Rows from block 3 of a small multi-label audio tagger, named by matrix and row number. Rows with one number belong to one neuron. Each number is 128 + 24 x the weight over its row's rms, rounded and kept within 0 to 255. All counts start at 0. Numbers have three digits each. After the name is the row's rms in percent of the matrix's.
After each neuron's rows are labels from the 100 clips, of 14848, where the neuron reaches its highest value: "top examples" is what is common among them. Only what is clearly more common there than usual is listed. The data: babble in 24 made-up languages, each with its own sounds, syllables and stress or tones, from a formant synthesiser.
# fc1: MLP up (model.blocks.3.mlp.fc1.weight, 768x192), inputs 128-191
# fc2: MLP down (model.blocks.3.mlp.fc2.weight, 192x768, transposed), outputs 128-191

fc1.346 106:173115145120140126072104118145149131140127112127103119173124073128106162158187130125130097122123141126129130121133158124138127115172112152094110149114126126129109131135126126119116124123129109
fc2.346 133:122134166126119125154101117117114129140134107143156166135127086142139086135189117144117158148135142084117155102087132144128204143116130148135157128138128131122138135066158123143102125110102128
top examples: /z/; voice: high voice; /ɛ̃/; /g/

fc1.330 103:121116141075125112129143151133112073132122119136120157128097153121178094136114114192121123128092068120135105096134099123142138129152138122142140111164128158128177097101086124205130093158180127
fc2.330 089:119122069203128160100093128128148129103156126164124138123147107157116144128112166078134146133104148131135148148129160124130119102090098094144088155072138115085074151185158079090115113106082138
top examples: clipping

fc1.598 104:196085101128159112102125117142102118168097145136092148113133139167139128169125104131126173128169117094134150160113154122148126145145167108155135147148133110130140147061132127117131081165132165
fc2.598 085:160142145103097163142123133121152133095140131129191141144124115075127135090154126105133124122128074130145118106171098127100138142151119185130082121116143143136076100186139109133098132131092130
top examples: /z/; mains hum

fc1.312 105:134136145133124127123155118114130112143202131116143091128170134137132087133122128097114111133112144169106138127112113116058145120115130170107168144109136135128180122165128086106099188105115105
fc2.312 093:117104119135131123154131087112162115121113127144124120094101127150133132083156111203156168135151119113105098116116130099119160117111143129131111098146109122145099118147128153128145111131151130
top examples: white noise; /i/

fc1.740 107:126111156122104127116130131120121128149147124071149174111111119123139125123128088135119134089136110136180165119105118111147128082117119158178112166158132135099125123147135141136141122184135137
fc2.740 111:118118154137130089110065094124097111149158108180147146115116117114152101118070179155138152126129134135145108078115130128141131126151119126086116145159165116120121104102142158135136162132128175
top examples: clipping; voice: child-like voice

fc1.283 105:166134130122135153172162122100111111141082128159142075124159129136148125101118117119102097128141135155151099131158155085168105094128160114137116179114125140171136144134124139141158151090141149
fc2.283 086:116159129122127116085128097122109154141151125126152155167165135123130097132095179088156147074120132110138172150107074150122170160093126167100138131110088123087121114139149086153131122137122122
top examples: /ɑ̃/; muffled (low-pass)

fc1.101 096:136099115133173149143105140097126130131111151105105100124110094111113151117118146162104126101124115113151110181134137134122119125130154138116104102077146122154126066135112139123136091128117121
fc2.101 098:104139136125130112140153095180162142102136111143117197118095142135133063167119103129118127202114129115082121079100119120141130107130162116145151134109135165133120151114137083120131142124150122
top examples: /z/; pink noise

fc1.596 092:156147146120128144114141129115141148127128143102112125106085131130126132132133131118060153100131122122109200128128184131171131143157169129141145133127155157149141135126128079101082051097143113
fc2.596 116:121114124110120133139126142148130130054073127084112094134117107129119107117071111160139106134120134154122128096119118177136152110142114166134130135075111124149146156132150183080115112142143123
top examples: /ɑ̃/; /ɔ̃/; /ʊ/; /h/

fc1.379 103:130163123104147106089135174080113136147152133147127142154185112131120123123147125080130108127129125094124108131156162088136136114139098112104142151117105098141146126134165087152155146134128110
fc2.379 092:120145092105097147150124115113124137106129059134137104138096173140100084113102128128113143106125118174115151140111064133134147118097107100128133156122121091109102146142098132125108129121151138
top examples: /ɑ̃/; /oʊ/

fc1.183 087:097155148087153146134128165121091085131124180109153132160129124105084143131119117131199128145111172063140169125124106108106099129133093125118138144177143119138138091159148098074098112105111137
fc2.183 105:126086158151136124134123133108095097115107148116149105141125129113130125165125133130149120160120168174135126099112114126138115122088150127103111127120147158136081130127130127108099168169179119
top examples: voice: child-like voice; /eɪ/; /t/; /ɑ/

fc1.205 088:141140136129126112061138113093145140123126108087110155113133129146152111102124119150068135117114163137115166103081121097167120136131111111088129158121139151111113120101120091125172149126129141
fc2.205 111:138132106104158117172144122127122131132140152170150041119132135131135117103127150135192119151140134131121124144142113132089105141149134101182136098121138100111153137113149181118102088127158117
top examples: voice: child-like voice; /ɑ̃/; /h/

fc1.745 087:133154137168098152075134178143100169116112143127187150131149105152115130144130135093170135132137096086149122115158104125142129093148118145112140160057109144121102122152107098114176114121131147
fc2.745 112:128086126148145137124145094122161117123139106125091158147118121068155128083103115145070164081091172142115110130106133113104124175124141105136137104135121119135094129135139134136162141124113148
top examples: /ɑ̃/; /ts/; /aʊ/; /h/

fc1.197 099:186105108120135174100168152156127130123131133152123110081145134148101108138137143117111135140105130099080129109113134115137164146188137137116123180111101103134120121115093136132130152125165113
fc2.197 093:113145155127142129118091125118128121144107139127141171148127132091137130148131118146129097114087122139118128169137163087108130093161129147170141145125126186163140133125136119121132099127141143
top examples: /ɑ̃/; prosody: stress on first syllables; /ts/

fc1.674 095:111119146147143130134136123188145080136113112092135119133118122130084120095126139131128168060158129153153136127133131136120128144122110093160127126125146163152091130137137133143109143119120146
fc2.674 106:129137104123101090179150118051156145118127159108123162127138150145157119132173074122128100132099108127138165127112097127140169084128179130106146133107094133112110127137105133146121125135132161
top examples: /z/; white noise; muffled (low-pass); /ɛ̃/

fc1.2 099:140116126100143096101132117155132149146097114169075141149143122096110113154103111134132148154158124134105207137110102123180140134140114131139142120103132126132144098132142165128138092136100111
fc2.2 097:133110143137069160165094125098129122151117145099169123120101184117111127111123151140155128098137134131149076141119135102107130085128131161097119112126111109142141124123138087107172159112105080
top examples: clipping; /w/

fc1.208 089:139134134070148135126126123118090114119125100110092110106104132200166109114130143146116129142170106142082144096101165089133101130139110158126117102106156150109107094115131120144157179106090124
fc2.208 089:141120115111137130133151163145194139120132185125125107147146125079140096166099118152123120153100144090121120114148150171128114145123125080159143113169136138135116144125140081123098095134172131
top examples: voice: child-like voice; /ɔɪ/; /ɔ/

fc1.29 094:123074133139129107182129183147156165092132154127103169122217106097177150119131122139187139104129129125139126108101078111106121107129128123109149152164119113135106130122110118160125114106134125
fc2.29 089:153156124131111124097128095093099100156151140152131174106095175105076122114099075122102117172122114118129131120149179174155127143156143114128111126116107108100105128157137138061144097101176165
top examples: white noise